config.yaml
hop_length: 160
encoder_norm_position: "pre"
encoder_bias: "none"
encoder_qk_norm: false
encoder_expert_mlp_ratio: 0.5
encoder_shared_expert: false
eps: 1e-08
weight_decay: 0.2
Rows from block 3 of the encoder of a small masked spectrogram model, named by matrix and row number. Rows with one number within an expert belong to one neuron, the router's apart. Each number is 128 + 32 x the weight over its row's rms, rounded and kept within 0 to 255. All counts start at 0.
After each expert's rows are labels from the 100 clips, of 14848, where the router gives the expert most weight on average: "top examples" is what is common among them; "peak on" is the class under the peak. Only what is clearly more common there than usual is listed. The data: two synthetic voices taking turns or overlapping, over music, noise or silence.
# router: slot weights (encoder.blocks.3.mlp.router.weight, 64x192), inputs 0-95
# gate: expert gate (encoder.blocks.3.mlp.gate, 32x96x192), inputs 0-95
# up: expert up (encoder.blocks.3.mlp.up, 32x96x192), inputs 0-95
# down: expert down (encoder.blocks.3.mlp.down, 32x192x96, transposed), outputs 0-95

# expert 20
router.40 [172 157 122 125 176 126  96 155 117 175 148 151  97 172 145 113 187 125  92 135 154 148 135 109 113 133 136 103 160 116 108 121 120  95 141  47 161 110 105 153 134 148  97 164 138 148 126 108  93  12 126 118 116  98  58 163 149 175 153 124 144  77 160 185 112  73 128 102 156 118 114 130  88 106  93 112 181  51 152 133 175 121 114 101 112  70 123 184  75 117 123 124 103 125  96  89]
router.41 [134 142 151 137 112 165 125 147 110 171 103 120  52 178 145 160 149 118  77 204 164 170 148 138 121 135  90  95 121  91  92 123  64 104 185 122 160 151 127  70 140 119 121 166 108 169 124 149 144 130 173 114 121 161 114  66  94 119 116 130 119 161 139  79 181 171 134  81 125 165 125 155 132 112 165  71 174 171 167 130 127 131 143 100 130 157 135 115 116 112 150 137 157  51 152 143]
gate.0 [100  58  77 127 181  92  75  93 159 115 123 135 161  96 168 147 151  64  61 106 141 143 120  74 125 128 141 122 152 119 100 132 160  96 119 129 116 139 110 133 110 139 159 143  75 144 125 174 101 160  74 138 102  99 167 110 134 117 144 106  72 122 135  89 112 119  58 123 117 140  90 162  88 106 121 145  82  41 103  65 138 106 106 148 120  81  68  94 100  63  55 148 155 103 136 126]
up.0 [143 150 123 124 165 141 139 218 135 120  98 169 157 120  90  69  84 201 191  96  69 157 126 140 153 120 119 143  84 121 152 131 102 203 176 160 136 151 120 144 116 108  98 133 161 125 124 138 141 123 150 114 150 124 122 106 157 138  99 126 145 138  88 106 142 152 133 108 105 108 154  64 152 145 155 131 150 139 101  96 143 131 159 108 130 158 154 108 136 161 184  94  90  45 133 142]
down.0 [ 97 112 108 107 126  53  77 108 139 158 114 151  95 143 126 109 133 168 117 114  87 129 124 108 111 191 117  65 138 163  87 146  62 155 142 126 115 110 144 110 132 121 144 189 150 152  96 185  89  96 120 127 147 160 114 142  98  74 216  81 251 144 123 158 193  83  73 101 105  78 128 121 158 126 123 130 147 151 122 101 165 109 144  38  54 121 125  47 117  93 111 129 138 168 129 119]
gate.1 [ 96 133 147 137 127 110  87 163  96 106 130  68 129  99 108 154 125 141 144 128 111  78 134 188 106 102 101  67 137 133 203 133 119 102 143 145 121 139 111 138  38 105 160  72 143 164 129  94 141  99 166 165 130 139 186  69 135 149 129 165  56 130 154  91 135  83 180  87 127  97 121 157 164 194 152 120 154 134 135 128  74 170 124 101 163 159  88  95 117  99 155 166  73 138 124  68]
up.1 [169 104  99 126 156 107 132  98 172 139 125 189 137 156 187  96 115 133 160 121 185 110 140 119 161 133 179 116 127 125  90  83 117 131  79 104 187 129 121 154 187 151  88 130 134 137 164 128 103 159 143 132 108  76  52 130 106 160 116  80 120  89 116 145  96 129 130 140 146  70  97 132 108 119  67 142 109  78  63 126 171 131 136 110 116 104 213 145 102 159 116 136 161 123  96 168]
down.1 [148 162  86 176  69 140 110 145 113 142 120 105 148 119 147 118  82 105 143  77  92 101 137 150  74 161 146  50 158 103 190  84 127  60 101 127 196 119 126  61 105 165  87  55  96 201  93 113 184  73  91 191 158 127 133 124  99 155 171  63 153 134 125 132  90  93 159 103  86  78 128 124 172 126 130 122 198 169 162  71 118 112  72 148 132 109 126 177 108 136 125 157 135 152 155 139]
top examples: background: none; deep voice; first voice: deep voice
peak on: deep voice

# expert 9
router.18 [ 56  55  78  73  71  50 146 113  90  84  57 164 111 109 124 142 105 113 139 137  88 121 137 166 107 142 133  72 110 102 186 142  90 135 138 123 108  99 101 151 116 108 139 138  84 133 119 146 168 172 138 191 111 165 181 101 163 102 122 154 148 158  81  64 114 117 153 157 121 141 138 153 190 100 180 157 110  67 151 104 129  76  94 126 123  97 132 139 140  98  80 158 147 112 137 157]
router.19 [202 114 129  99 125 164  60 148 151 132 143  90 176  93 129  88 148 102 139 106 155 112 167 154 116 101 147 167 142 131  99 133 104 114 135  49 142 164 114 139 164  91 148  68 140 182 102  96 144 133 141 103  86 124 129 124 168 144 219 130 109  71  82 166 105 139 113 109 157 116 128 126 170 116 111 132 170 129 115 140 114 169 141 147  84 159 134 103 173 111 152 134 111 182 144 172]
gate.0 [210 133 135 142 173 182 157 141 107 132 144 102 136 148  73 106 125  64  62 147 136 109 129 145 124 159 129 148 104 146  59  96 128 133 145 128 138 134  98 175 173 134 141  99 150 132  95 105 111 136 133 132  80 156 134 170 174 150  76 136 108 109 128 162 132 119  81 101 113 170 175 110 115 127  96 111 165 137 145 149 103 189 149 144 129 160 143 139 156 139 112  17 115 141 119 101]
up.0 [121 158 116 167 124  84 140 116 136  55 136 183 126 165 115 123 127 127 172  99 117 152 141 139 108  73 139  74 151  80 208 100  99 119 170 132 109  69 106 125 100 139  99 111 122  98 152 115 116 106 101 127 125  95 110 109 105 116 135 113 136 127 140 108 116 110 178  95 147  85 136 171 170 115 142 139 171  88 130 128 164 114 141 110 109  59 104 130 135 139  67 147 144 165 103 121]
down.0 [ 96 178 131 118 178 137 156 196 109 158 154 128 127 113 146 151 109 165 123 117 132 123 103 141 137 157 104 161 191 108 110 132  88  74 103 126 107 198 144  71 167 126  82 112 101 109  93 102 151 170 167 162  90  92 149 104 166 142 161 133 175 142 141  85 149  75 117 152 152  82  61  94 118 111 140 134 167 129 104 190 106 117 113  73 181 113 164 126 123 166 124 155 117 167 103  95]
gate.1 [128 164 118 154 169 116 156 113 151 131 116 143 139 196 183 103 116  80 139  69 101 108 100 151 138 173 120 147 151 161  85  93  86 161  91 107 155 109  99 136 137 141 129 199 102  87 120 128 155 100 141 154 112  99 145  89 122 137  77 173 135 104 170 136 133  70 141 116 113  78 123 130 162 128 119 148 145 104 133 151 146  95  86  64 122 136 144 121 103 147 198 113 105 136 108  98]
up.1 [132 139 114 150 105  76 133 151 157 144  99 109 159 146  99 130 125  78 115  31 135  71 118 117  97 152 139 127 139 118 146 146 101 141 147  72 131 180 129 124 159 119 189 105  99  87 145 140 150 126 104 170 203 112 119 183 142 150 135 137 166 140 169 140 173 111 107 145 148 135 136 123 168 104 165 166 154 156 128 123 119 122 117 122 179 124 192  78 117  98 157 172 125 140 108  80]
down.1 [139  42  92  50  80 113 157 105 133  81  69 191 128  85 146 103 112 112 155 175 120 134 106 159 148  98 135 121 162 115 142 204 110  90 146 183  95 102 117  79  54 134 131 104 139 120 177 172  89 126 113 131 118 123 158 122 207 154 147 148 144 137 117 110 138 153 140 176  93 100 124 124 144 152 129 100  71 109 156 134 128  96  98 137 159  99 132 149 137 126 136 163 186 122 108 154]
top examples: second voice: none; background: none
peak on: no speech

# expert 21
router.42 [145 141  90  82 191 206 120 187  97 105 154 112 218 129 129 137 186 139 118 175 148  94 175 168 104 110 143 100 129 116 106  80 116 129  88 129 120 147  92 145 123 119 119 136 138  89 120  90  96 126  81  76  86  61  83 123 135 170 116 139 186 117 102 112 113  80 140 118 110 138 141 160 118 147 110  87 133 150 132  98 123  97  78 163 139 127 127 121 144 105 130 175 108 136 185  99]
router.43 [164 190 171 151 140 172 140 162 136 115 176 169 153  96 149  97 131 126 165 173 136 121 151 138 124 126 158 155 155 108 132  74 161 136 104 133  99 157 107 142 106 204  50 160 111 139 122 161  81  77 180 162 117  92  91 148 158 177 106 145  96 123  90 114 118 170  68 155  60 118 100 137  97  73 105  74 157 148 101 128 109  91  91 193 123  99 106 144 128 159  89  68 141  97 132 117]
gate.0 [155 139 140 171 140 198 124  73 127 119  32 105 122 124 100 109 115 120 123 112  48 122 144 118  90 113 105 100 153 117 148 103 129 222 194  49  96 145  88 117 191 101 178  87 180 136 122  76 119 100 115 111 122 161 169 135 152 139 115 141 143 152 147 116 141 126 125  97 193 153 162 158 101 170 161 174 162 119  78 144 162 210 153 130 105 147 120 137 133  76 125 141 151 133 145  91]
up.0 [ 94  77 112 100 151 139  89 160 130 127 185 112 157 176  86 155 147 181 119  98 155 110 102 109 144 128 137 102 123 144 154 155 108 173  90 205 123  69 192 138 148 117 136 137  59  68 104 167 106 147  83 131 116 128 132 139 136 117 137 115 113  71 100  78 148 142  61 182  91 133 115 171 117 156 105 113 133 128  90 122 122   7 100 101 136 175  78 122  76 188 136 132  54 160 148 135]
down.0 [169 140  72  92 135 124 164 151 168 240  85  72 120 149 121 122 155 123 148 124 106 113 104  80 151  95 101 152  69 109 127 136 109 118 203 114  98 161 118 161 134  69 112 178 164  95 134 143 147 161 163 114 102 167 164 121 107 117 133 142 140  88 172 139 232 110 153 133 123 109 238 143 118 124 143 133 142 138 171 123 211 141 138 164 103 112 146  90 138 127 133 110 103 117 150 119]
gate.1 [122 141 122 147 102 111  79 175 121 119  90 164 102 151 131 162 121  47 124 141 180 218 146 138  95 168 151 144 137 111 139 134 127 117 165 167 199  90 230 170 178 138 154  97 135 171 130 114 127 139 112 112 149 134 121 237 115 164   1 126 141 107 146 136 132 172 176  57 153 122 144 130 128 107 134  64  99  96 109 124  95 114 160 119 157 168 153 150 113  99 198 149 173  89 102 107]
up.1 [133 110 105 147 147  82 135 123 112 104  64 141 104 135 152 172 124  75 104 170 159 144 143 146 139 103 168 126  98 119  71 130 137 157 113 131 210 151 172 124 161 153 125  94 113 131  94 117 115 160 146 126 119  92 121 179 123 159  44 160 144 105 122 125 128  57 166  89 190 100 147 124 190 165 120  76 111 117 148 119 103 143 103 149  96 140 140 157 136 117 170 155 177  79  88 120]
down.1 [195  96 113 180 114 143 125 119 170  86 150 168 136 179 113 142 100 168 149 168 172  93 155 142 142 103  99 145  74 112 125  77  66 122 225  90 166  98 105 112  73  99  86 129 128 117  90  90 142 153 149 134  98  96 124 132 154  50  94 133 106  74  69 139 152 144  82 181 154 149 126 172 194 147 104 166 168 111  96 138  96  91 114  77 116 105 137  69 127  87  92 172  99 182 125 126]
top examples: child-like voice; first voice: child-like voice; background: none
peak on: child-like voice

# expert 0
router.0 [174 161 134 147 200 194 141 149  65  62  94 153 171 165 101 109 159 146 151 133 114 135 163  77 109 187 193 140 172 133 160 160  97 109  73 163 143 137 123 149 141 111 149  92 143 115  94 157 156 108 132 119 102 155 135 164 168 107 171 145  83  81 116 128 171 179 106 195 163 103 123 174 121 163 160 120 145  71  75 118 131 142 117 142 117  84 125 159  62  87  83 121  77 106 159 125]
router.1 [ 79 111  77  91  77  78 125 127 149 135  94 154 173 159 141 142  85  73 154 138 122 105  78 128 157 103 139  84  83  86 146 176 108 149 110 162 128  68 141 140  98 170 137  89 133 158  35 159 162 122 115 153 126  84 159 104 156  77 127 171 134 133  62  95 167 119 173 104 155 159  67 144 106 153 137 160 100 115 111 145 115  77 121 107 159  83  90  94 151  75 123 153  91 195 118 133]
gate.10 [120 152 135 143 112 125 146 135  76 140 109 135 137 146  96 170 136 161 143 113 116  97 120  98 121 117 110  71 111  33 165 127 136 121 142 122  97 141  76  97  61 106 146 167 124 196 102 160 134  56 115 168 143 111  55  93 170 132 163 132 118 166 158  62 137 113 150 107  89 129 100 123 135 129  51 120 142 118 155 142  62 174 153  99 124 125 168 133 159 176  87 179  92 126 101  87]
up.10 [ 48 110  81  94  82  78  91 123  88 115  92  84 100 117  62 167 140 142 145 122 125 115 119 134 167 149  74  62 135  80 130 145 157 127 174 147 136 131 147 141 106 130 180 161 104 206 104 124 120 112 106 161 149 167 113 123 162 166 133 135 143 196 194 117 126 157 118  92  96 164 132 107 128 103 115 120  61 139 168 132  64  94 133 112 206 129 161 113 164 178 134 158 119 165  92 130]
down.10 [144 198  78  84 121 180 156 114  99 123 125  22 146  92 138 167 127  98 150 121  61 137 147 100 130 130 123  99  78 118 124 120 110  95  80 129 129 156 143 183 142 130 122 158  79 156 110 134 159 192 107  67 110  88 137 103 176 159  47 121 126 189 134 179 117 131 108  77 129 174 184 143 123 114 144  79 147 153  98 157 133 120  83 117 147 140 140 119 101 158 163 124 136 177 131 172]
gate.11 [ 94 169 171 135 102 132 137 119 105 106  80 122  71 170 141 155 141 139 116 144 159  40 131 129  96 143  94 168  73 130  87 191 182  99 170 105 108 111 100 161 132 142 125 105 153 166  82 107 145 172 168 152 120 123 145 152 112 215 108 149 138 108 130 158 156  93 156 114 151 127 146 115 139 132 119  93 166 165 137 111 123 193 144 105  67 125 115 117 140 105 156 142 148 113  98  76]
up.11 [125  83  90 121 126 121 122 171 219 199 126  95 120  82 209 151 131  98 127 148  61  64 108 114 120 166 107 152  85 128 133 123 135 159 162  92  59 124 145 174 143 126 110 101 111 147 117 101  95 153 137  76  95  64 140  98 109 114  76 163 138 138 106 140 159 108 140  98  88 127 120 181 124  48 117 126 141 122 151 110 109 170 107 128 133 100 151 113 153 112 149 153 101 132 141  92]
down.11 [149 150 171 140 156 170 179 171  99  68 169 120 124 105 143 191 120 139  87 130 125 119 168 137 146 113 107 200 117 171 117 106  80  79 130 158  88 103 112 147  68 183 112 169 151 129 111  88 122 129  76 124 158 148  77  68 147 159 131 110  81 119  94 193 124 146 156 106  92 124 138 138 131 103  77 112 153 154  87  85 132 151 138 170 141  92 127 188 175 109 113 162 153  99 167 144]
top examples: music; second voice: none
peak on: no speech

# expert 7
router.14 [124 106 112 130  74 104 141 132  98 142 109 136  60 120  71 131  99  62 125 105  94  80  98 140 174  77 139  88 143 133  78 143  68 113 162 144 126  82 144 131 119 168 102 147 152 139  40 147 137  96 137 163 166 110 137 155  93 164 120 145 129  81 172  76 140 132 171 108 101 167  40  81 132 158 118 166 117 149 141 151 127 130 129 121 168 152 141 154 100 104 134 159 110 165  77  72]
router.15 [153 163 119 136 111 142 103 136 147  78 145 132  94 184 130 143 102 124 121 119 132  88 176 151 146 150 193  83 177 113 159 119 135 158 162 113 107 152 166 146 103  76 116 138 146  98 120 144 181 173 144 170 156 127 122 155 175  95 143 168  98  87  71 106 109 120  96 104 146 120 129 143 108 109 169 116 114  95  46 111 116 131 134 153 116 135  53  69 116 133 138 107 181 138 133 115]
gate.10 [ 94 173 151 152 132 126 118  35 169  59  70 110 167 129 105 155  44 125 153 115 124  96 175 149 137  81 157 104 136 149 148 134 124 150 158  40 111 138  32 115  91 108 148 128 145  75 163  92 184 125 154 168 155 109 170 132 182 132  92 138 118 120  96 164 141 104  80 153 162 140 141 113  89 117 142 146 144 136 144 136 148 140 109 148 118 140 137 204 118  74 116  75 144 101 182  74]
up.10 [161 162 123 103 189 154 107 143 136 119 183 113 128 141 144 178 113 121 127 115 200  60 167 144  99  96 133 111  78 163 155 141 143 139 121  67 137 138  49 130 136 123  87 142 110 157 219  91 123 133 151 160 112 116 154 177 143 117 108 138  41 133  74 185 135  98 138 123 136 151 157  82 106 144 123 102 140 171 117 115 120 173 142 132 147 123 150 191 142 148 157  79 168 122 165 129]
down.10 [ 96 152 122 147 149 141 158 115 120 106 104 133 159 124 156 120 103 129  99 129 141 170  96 140 172 178 162 158 130 112  99  94 115 159 146 105 124 123 106 104 157 116 132 131 104  34  75 113 160 121 141 136 109 162 173 105 120 155 163 130 183 154 162  93  98 190 125 121 148  80 107 102 110 137 173 115 123 110 206 168 146 102 109  98  99 174 171 105 146 217 151  99  93 138  77 141]
gate.11 [109 185  61 165 154  94 107 124 139 133  83 117 169 187 138 105 127  81 222 115 165 115 139  74 135 120 143  83  85 149 147 143 226 161  41 146 142 147 118 138 143 171  81 175  97 149 140 139 136 118  88 136 147 152 132 146 215 148 125 150 105 161 119 102 129  81 129 199 104 152 138  79 115 166  91 125  98 140  80 127 111 124 137 145 170 143 170 106 104  92 129 133 123  89 121 146]
up.11 [189  89 160  86 105 185 148 126  91 149 188 111 135 125  99  83 122 153  65 136 120 149 120 152 182 163 112 148 138  60 123  86 107 102 174 111  95 103 181  83  88 128 108 118 117 100  70  99 119 167 140 103 111 141 138  89 113  96 144 125 164  75 110 131 103 141 181  68 133  99 105 152 160 106 188 122 172 120 132 152 124 104 175 121 164 112 111 152 115 212 179 102 113 170 141 152]
down.11 [128  87 205 125  67 136 146 140 139 151 131  83 155  98  99 134 161 131 141 130 170 155 103 146 171 101 135  95 135  93 118 126 134 148  88 169 123  96  73 124  86 152 121 130 154  99 184 145  99 169 113 144  93 196 182 155 153 116 107 146 134 120 141 103 132 121 141 129 151 111  96  66 110 105  91  97 104 158  81 123 114 101 126  70 151 112 144 153 100 116 237 139 135 115 110 115]
top examples: high voice; first voice: high voice
peak on: high voice

# expert 6
router.12 [196 173 137 109 140 132 144 127  82 102  88 207  88 159 120 113  89 119 124 147  98 115 178 139  93 160 144 152 100 146 126  95  99 127 142 105 122 151  83 109 106 175 101 141 123 109 130 117 184 163 154 192 155 155 161 110 153  73 106 151 140 136 123 162  91 136 132 103 111 161 130 138 143 112 138  99 169 117 177 154 161 150 145 157  98 112 155 136 122 138 117  18 162 139 155 161]
router.13 [ 97 150 146 100 167 174 115 127 131  91 123 116 122 133  73 165 125 154 101 167 140 157 156 124  75 155  73 165 143  90 144 149 118 134 178 124 111 131 105 106 141 138 162 150 104 128  69 116 105  86  75 114  76  89 104 126  82 116 133  89 143 125 184 121 182 126 189 112 117 125 128 168 102 130 143  80 110 136 124 160 103 151 104 140 175 123  70 145 120  87 111 125 125 132 100 137]
gate.0 [177 104  97 163 111  89 102  88 132  50 136 145 142 117  80  99 155  92 192 151 167 205 167 157 159 119 178 121 144 158 122 121  97 148 141 150  77  86 142  99  94 148 140 154 124 135 138 165  93 110 133  86 123 104  43 118 108  76 175 145  96 123 118 104 117  76 109 104  99  96 142 138 169 109  75 159 133 111 146 123 164 165 128 129 131  86 107 143 104 111 108 118  95  92 104 145]
up.0 [140  98  82 144 129 135 169  98 120 127 134  87  72 154  90 137 125 126 161  90 175 189 142 151 155 127 114  52  97  77  89  79  72 148 102 182 191  76 145 108 184  85  72 102 152 151 124 118  97 138 130 131 131 128 122  98 148 107 186 163 139 112 125 101  72 145 164 137 100 135 213 148 129 163 145 118 156 154  82  97 165 129 130 112  83  99 135 149 117 158 173 149 164 120 137 177]
down.0 [ 62 154 168  77 118 114  89 105 145 135 114  51 135 122 126 160 156 181 104 110 141 101 126 114 136 121  97 122 178 101 129 109 160 118 158 130 139 208 102 198 148  73  88 189 186  92 110 149 144 164 128 135 150 137  90 130 153  89 121  98 211 123 179 129 244 129  84 145 138 137 185  68 145 128 146 145 110 122 154 220 128 130 160  72 163 166  97 111 129 111  80 128 148 158 136  76]
gate.1 [ 95 111 142 108 197  95 122 127  99  93 203 130 127 151 129 191 129 173 102 121 157 158 106 141 221  91 145  59 143  90 132 107 124 114  66 174  75  98 142 162 109 159  53 161  83 144 132 170 132 141 131 166 132 103 118  75 114 106 143 117 100 117 145 149 130 132 107 162 119  92 179 132 116 157 117 143 168 172 116 137 170  84 130 106 148 104 167 157 103 178  98 121 166 204 125 156]
up.1 [112  84  98  58  96 139 131  68 109  94 111 105  89 135 138 147 129 148 102 173 183 207  98 143 172 167  88  95 148  29 159 108 159 153  95 193 185 104 162 129 152 166 117 152 146 124  79 136  67 149  62  91 138 137  99 113 112  89  99 130 131 196 126  97 131 126 120 109  75 119 122 154 102 178 107 130 121 166 115  92 150  57 103  69 169 129  92  93 100 107 140 156 142 130 115 134]
down.1 [147 182 188 129 130  91 101 143 189 115 144 154 203 172 135 111 109 108 104 146 100  54 163 139  60  97 127 144 129 137 142 134 114  76 139  96 149 159 109  86 134  87 165 118 147 136 153 141 179 119 188 139  87 132 195  61 153 157 144 111  91  45 117  84  83 134 107 125 156 153 121 138 167 152 157 129 119 105 125 136  88 134 151 128  83 191 105 196 193 167  71 110  67 115 103  96]
top examples: background: everyday noise; second voice: none; vacuum cleaner
peak on: no speech

# expert 18
router.36 [ 92 147 162 131 106 177  85 198 159  85 147 109 159  72 123 148 123 148 143 150 163 162 110 123  87 137 117 157 150 122 149 157  82  68  93 114 130 135 130 148 111 191 141 142  87 146  54  86 117  65  64 105  71  87 118 145 101 137 108 107 150 126  96 124 177 120 182 141 115 101  79 131 128 146 131  94 141 137 149 141 125 142 158 115 146 162 148 103  93 105 140 145 121 140 122 179]
router.37 [171 160  66  60 159  75  99 164 135 138 150 166 101 210 137 211 111  95 146  90 127 114 132 105 182 115 128 156 115  85 145 109 128 108  86  83  94 149 113 126 136 167 119 120 148 181 163 139 119 132 124 155 131  89 162 143 146 152 110 152 122 172 126 163 167 146 153 148 133 155 122  87 153 131  57 121 188  84 104 127 155 158 158 176 125 128 142 130 133 198  63 129 137 102 129 130]
gate.0 [188 130 106 172 143  71 120 138 127 114 130 154 141 109 184 107 113 159 106 197 104 137 130 105  51 118 169 175  60  81 156 144 143 163 128 123  94  38 139 130  82  77 147  85 152  98 135 172 145 117  93 123  76 171 104 126 133  93 149  91  72  78 116  69  98  72 153 148 124 135 115 157 153 127 169 146 125 122 136 129 142 139  95  87 104 131 128 152 117  87 125 116 132 151 165 101]
up.0 [137  71 128 129 120 131 180 118 116  91 133 102 136  90  82 173 145 164  70 211 123 181  88 133  92 141  84  50  72 105 102 114 138 179 109 173 155  82 172 162 121 153 148 170 114  73  90 125 117 131  81  98 108 143 153  72 144  94 139 115 165 169 134  70 123 102 167 192 100 159 155 159 111 104 150  84 112 141 102 138  93  95  90 100 144 121 163 122 100 121 173 110 176  97 164 136]
down.0 [118  92 139  88 118 153 105  67 175  96 153  78 172  68 184  98 156 106 110  80 106 106 119 121 169  99 157 106 155 118 101 138 170 107  99 136  54 159 118 106 111 189 194 131 141 140 111 131 149 126 180  85 107 117 140 106 175 159  85 111  44 168 142 114  58 227 123  71 111 116 141 128 161 134 131 134  87 103 113 126 146 155 166 188 102 165 142 114 154 198 140 154 143  52  74 161]
gate.1 [104 137 107 145 125 124  89 119 129 142  64 103 146 152 108 110 131 160 103 134 129 114 147 143 136 114 158 167 123 161  70  82 142 131  81 143 101 139 169 113  90 121  97 154 203  40 142 158  63  78 101  91  88 125  18 121 128 114 121 136 135  92 170 113 122 121 138 117 161 104 109 138 106 103 162 132 120 117 183 100 152 161 143 151 137 161  66  97  62 158  92 141 155  86 146 115]
up.1 [ 75 139 133 119 185 124  89 153 170 139 151  85 103 132 137 137 104 121 110 123 114  53 144 159  93 125 117 176 145 151 114  90 179 127 138 164  49 106 145 148 141 111 110 106 172 134 175 102  95 122 107 119 130 120   9  71 148 127 123 153 184 132 143 138 145 138 146 121 119 130 153 139  79 102 165 129  87 106 160 108 144 166 143 154 129 131  69 122  51 131 131 153 131 114 119 131]
down.1 [185 176 179  67 225  96 149 151 134 100  94 132 108 116 146 138 187  75 131 121 131  83 127 109 146  84 159 106  46 126 113 140 104 155 143 108 131 147 126 118  81  91 121 135 138 127 146 137 140 126  95 148 125  91 179 188 115  61 134 123 144  54 151 193 159 143 191  84 158 152 140 164 140  76 128 142 175 158 116 152 148 145 138 117 116 142 144 166 119 149 137 128 116 167 123 201]
top examples: high voice; first voice: high voice
peak on: high voice

# expert 13
router.26 [181 123 163 155 125 194 159 111 136 153 160 149 162 153 112  93 128 150  89 134 160 175 171 155  78 154 136 152 168 148  82 113 110 120 105 107 132 144  85 110 155 153 131 166 146 110 129 143  60  97 120 169 106 128  66 106 139  88 110 133  92  94 144 144 126 149 109 185 108 126 140 187 131  94 124  83 166 163 147 118 118  63 122 144 193 131  81 199  98 122 160 117 146 132 102 149]
router.27 [144  93 141 124 113 111 137 144 157 137  96  83 116 105  93  74 136 122 109  79 154  97  70 111  96  86 140 105 165 144 122 118 179  42 112 151 143 120 132 113 157 141 102  79  98 152  86 172 117 106 137 155 131 160  92 163  65 121 143  66 119 180 135 144  98 159 103 186 136 124  58 156 153 123 148 149  78  73 151 139  83 111 120  88 128  82 105  96 123 137 168 182 104 142  74 152]
gate.10 [105 141 106 127 161 111 122 183 126 158  95 119 141 125 153 187 157 120 118 155 102 158 122 145 153 142 160 108  63 154  97 125 117 133 221 101 112 126 142 143  76 116 160 152 156  66 125 132 169 144 111 131 164  87 148 137 146  68  95 156 170  89 126 186 116 145  83 148 141 202 145 126 108 198 160 119 174 113 118  86 171  93 118 134 146 194 120 120 145  82 109 102 167 150 144 117]
up.10 [117 140 115 123  68 170 146  82 131 202 120 105 144 171 142 125  68 122 147 134  98 199 156 147 148 173 114 137  86 122 135 121  51 193  73 111 142 196 150 113 134 164 172 149 145 166 113 123 161  83 135 119 106 119 168  96 120 184  84 104  94  72 110  81 135  88 180  94  94 162 160  80 142 113 139 100 112 181 104 159  98 194 105 153 142 141 139 117 109 206  84 115 141 103 160 108]
down.10 [ 98 124  63 116  93 109  98 181 122  92 165 131 166 103 164 101 114 106 125 130 106  82 154 136 128 184 157 165 114  66  89 138 119  73 123  87 178  85  67 148 163 105 145 143 160 152 152  79 140  80 109  97 124  76 110  69 170 126 137 140  83 141 131 174 161 163 115 188 148  70 132  66  74 160 128 125 122 135 112 114 143 138 110 161 134  91 139 128 168 121 146 132 116 119  95 150]
gate.11 [142 128 154 114 147 183 162 124 134 138  75 145 118 117 145 192  80 159 172 144 107 144 163 158 109 111 156 200 225 138 136 106 185 163  94 116 150 150 144 135 121  96  90 107 175  77 131 147 163 155 168 103 119  88  85 110 136 159  99 161 160  24  77 166 106 111 126  84 107 120 182 142 185  94 171 112 143  97 129 112 134 134  53 155 102  78 165 153  93 131 134 127 133  93 184  80]
up.11 [118 122 161  93 116 149 193 118 135 164 117 127 144  89 129 133 167 221 142 131 113 131 127 127 131  56 143  98 148 144  99  98 138 113  73  27 142 127 146  95  75 113  76 174 161 110 129 139 154 123 153 152 152 133  93 128 166 140 150 126 161 100  80 179  67 146 116 185 110 161 119 115 190 136 143 143 153 142 159 140 191 162 134 163 100  79 126 127 123 154 174 149 156 130 151 102]
down.11 [107  94 146 214 171  90 165 155  94  97 126  86  97 141 118 139 142 124 106 105 100 118 153 118 130 131 150 166  69 176 117 113  95  78 155 189 111  67 139  91 134 102 138 188 173 126 133  95 112 147 105  97 122 115 127 101 114 147 113  81  82  79 164 118 129 112 115 165 122 126  85  80 118 112 108  61  69 140 144  98  94 187 130  40 112 124  96 181 164 120  93 130 135  97 110 123]
top examples: first voice: deep voice
peak on: deep voice; low voice